Rows from block 6 of the audio encoder, named by matrix and row number. Rows with one number belong to one attention dimension. Each number is 128 + 32 x the weight over the matrix's rms, rounded and kept within 0 to 255. All counts start at 0. Numbers have three digits each.
# q: attention query, key and value (stacked) (encoder.blocks.6.attn.qkv.weight, 768x256, the q third), inputs 128-255
# k: attention query, key and value (stacked) (encoder.blocks.6.attn.qkv.weight, 768x256, the k third), inputs 128-255
q.202:128129127129127129128128134129129128126134119132130127128124128128128127129128128128128128128128144128127135134128130129128128128129123129128128128125117127129132136127133127129128128129128128130128128127127124128126127127119129128127126131135127128132128128125129128129128131122128128124129125128123133133128129128144127126128127129128131128121128128128128133125128128127125124130128
q.203:075136128127128128128164130125170130127074128130130128133144125156161128128169128255131128128163129128000128126140133001088121000116121156120179128129191109086128189133167129129222078128128102201128128129126118129132255117142000130124108157145131141121160132127255099255128135124045126128128128132149126129085108128138193127128128051128129127117125127126149128124112128129126123129128
q.204:126139143101123108123121128128076126130121175095125124127149082132123126175127133123126081134133128162123131126070192255120220151105122118138083124129136183126115131128103112128128200110161128159148184128143105130171128128125153128129131129127144126054144121127128139116129128166110126127090119180123155211137126111127129136126185087127137114112128108132129123129127137124137128120137
q.205:214120128243135148129119128129115129129175129129128135118127136041128128125127066067130146093092125129255128190129127131157141143129154124128128128124077124225127083124116218128128128167118166021120127128128133128104027131128128128128128098118085128137112128188004128073128105128226156128128131044132128088128190130128101127132049134130137160138129144128122156133142094169099128127126
q.206:174099130153131150128125128131108128129172129128128129118122129095128128128127111044130129128090120128240128144128128144140142124129140087128112128127079127188128120119102128128127132135128200076122128128128130133118037131128129127128128125100102128129112128147034128097128113129235128128128128036130129126130186128128057128129117129130128144136130132128123129133129128164129131127128
q.207:080132127125128127128144129124194129118065076129129127135142125154130128128128129194127128128148129128006128125128128056119115068127118146128177128129188128107128140137172128129131088128128110161128128128128120128131248118149093130126128133151134129126129131115212127255128143125070127128129128147128126129123065128128205128128128127127128126119125127126136128123127129120126123129128
q.208:127124129117129128128128125123128132129122128128129127128130117132129129128132128129128128127128121129126127121128128130128138128126126127127131128130133128128128130130126128133132128128128128129129128135128124128131128128130114129123127131127128127102129127134130127128128131128128127140128129155132128132129129128128128098128129123128128124115122128125121128128128128128128126126124
q.209:049133127127128127128133129125149128127065127128129128135132127159130128128128129207126128128153133128000128126128130097128116064127118139128156128128195128055129183135169128128131087128128088171130128128128122127132212121136081129127128132159146138126129128115255127255128141125073127128128128166127126129123078128128172128128128117127129123119126127127154128124127128089126124129128
q.210:128137127118106063114112123129128125167128138078127126126099127128059128138129193126128091152138156118125131110020134186102128128158120126140017126112126174126129122125144061117052162086144055137205185125168132109149125156121177074155128129163158133127131047115126197128145128143118129110093120192096140186147117125084136138113229131117128108132128092154143103127129130107129137077148
q.211:128128129128128127128126128127127128115117128128130128129128128130129128131126128128123128127128128132127131128128128135128129128128128124127132127130145128128128131129112128128131128127128128129127129128128126128132129128136125129127127128122129127124130127128129127123128130128128128126128127128120126129128128128135128129129129127128128127126132129127129126130130128128128126124137
q.212:128131127128127130128127128132144128129127128128123127128123128125127128128125128128128128128130128128128131132128127118128120125128128128128127128131133128128129121127131126126126128127128128127128129128132133129126128131131131128132129128129128128130127128128127129124128128128130128127129129127128129129127126128128128129128131128127123128149133130134135126128128128126132128128128
k.202:129135127128129127128130129128136132129128125125128129127128129128111128120127128128129129128128128129130129135127128134128128129128129143143128129128128127127128124126128127128128128130128128129128128127128129127124121130130128128128140128126133136124128127134129127128128127128126128120128128128128126128125128129127129128131133130127131130126121125129115131128129128127127130127153
k.203:255130127136128128255137129129127128129129128070104022131019127160126000225128143127238089130128128159126124127130100134134128129116066130189127128195128120129128250129125074182133131231128129255128129123138128128136128130132128133105126127127141126127047128129128099126110179132116129121162127128113000255124130080165124131128128128106129128127126128205127158129046132129127129128149
k.204:116129126135142112128127129128128201128109127157131138127136129219134128139118130126128128130125151130128118128129188130133133128156128122136255138128127141090128128128094173128112127149128129129097116122144127105122130143135129128127094128128141098112127119128132128127126060121084140077119123157070158128140144137081198128144131131174128130125250084114127135132138120130127122128141
k.205:124126129112127119025078129085128097146142128131128128129129149098133255074132123129000156104134101125129142127127088126127128127127128128047093087098128129193128054159148126128129128012093128108128129161123129129128127123123126128131152128106087091145191151126127134128138167148156121255128128130154128123128111150131129121114178129127060127128059217130128126128138130128133127128099
k.206:119128128102128104074075130121128127133140128130128133129130165122128255093129123129000152124131127126128139128126108126128128128128129128055119098123128128144128063128142128127128128095093128127128129134123128129128128124124128128130131128076123128135233129120128142128136143128137125255128123133138128093128121181128130115124160129128053127128126190128129128128142129128134120127102
k.207:208131126133128161216133128150117128128129128116126098130039113134123000171128133127247089131128128150125119128129128132129128129121103132190127128137128127128128204129119095155129129203133129187128128122136128128135128131132129129121125127128168143124120127129128111127116128129116129071131128107124099255126132104151117132129127128106145129128128127218125130128046129128127133128158
k.208:128138127130128123127129130128128130130127127120127128150129128130130127128126136128127128129132139129120126127128124129128129127128126126134129124129129128129128128132131167128130129128114129132128129127144128102128128128131127128127128127130130123126128127127130126127122133129100128129128128131120116132129129128128128128129132129128126128127130126127129127128128126129127122127131
k.209:212129129146128149255143127134128128128123128124127106128093101135127000171127134127236100135127128139126119128129131130128128129126127129203128129153128127127128238129116127156129129199132128148128128123136128128131128131132129128123126127129133202125058127130128105128119128128121129039129129126120105241127133092129125135129124128116158128128128101198126129128047128128126135128155
k.210:128126129140129131128128127132131193119111128129181136096148128130129128129122127128129129135124132129145126129128255128128128128137130120135140250125127153078128126125067188127108126129216127117127120129127128127092124129128127110128125129184129128126086126132128093128128000067128140031079180128127229125141154138098164137140062139136173131130255025127128129127128110128128142123136
k.211:129128137129128128128127122126123129128128128127130131122127128135130128134127148128127128128127130128127120125128127124128128128129128128132133127127128128129127138133128131128132128129131128131128128128129129126134128128141129128126115127124132126131128126126131130128127128130118130118128126131122125133129130129126128128129145127128129128124126120125128130129131125134127123128128
k.212:128122137130128145128128124128129127123127128130129129121127128125137128130130125128128128104126128128129128130128135128128128128128130127128128128126129127129128126128125133128135127128132128124128127149119127127125128128128128128125128128128112130131127128128128127129128127126129128127124128128131128131127128128139128133129125127127129129128129128128145128127127127128129130128126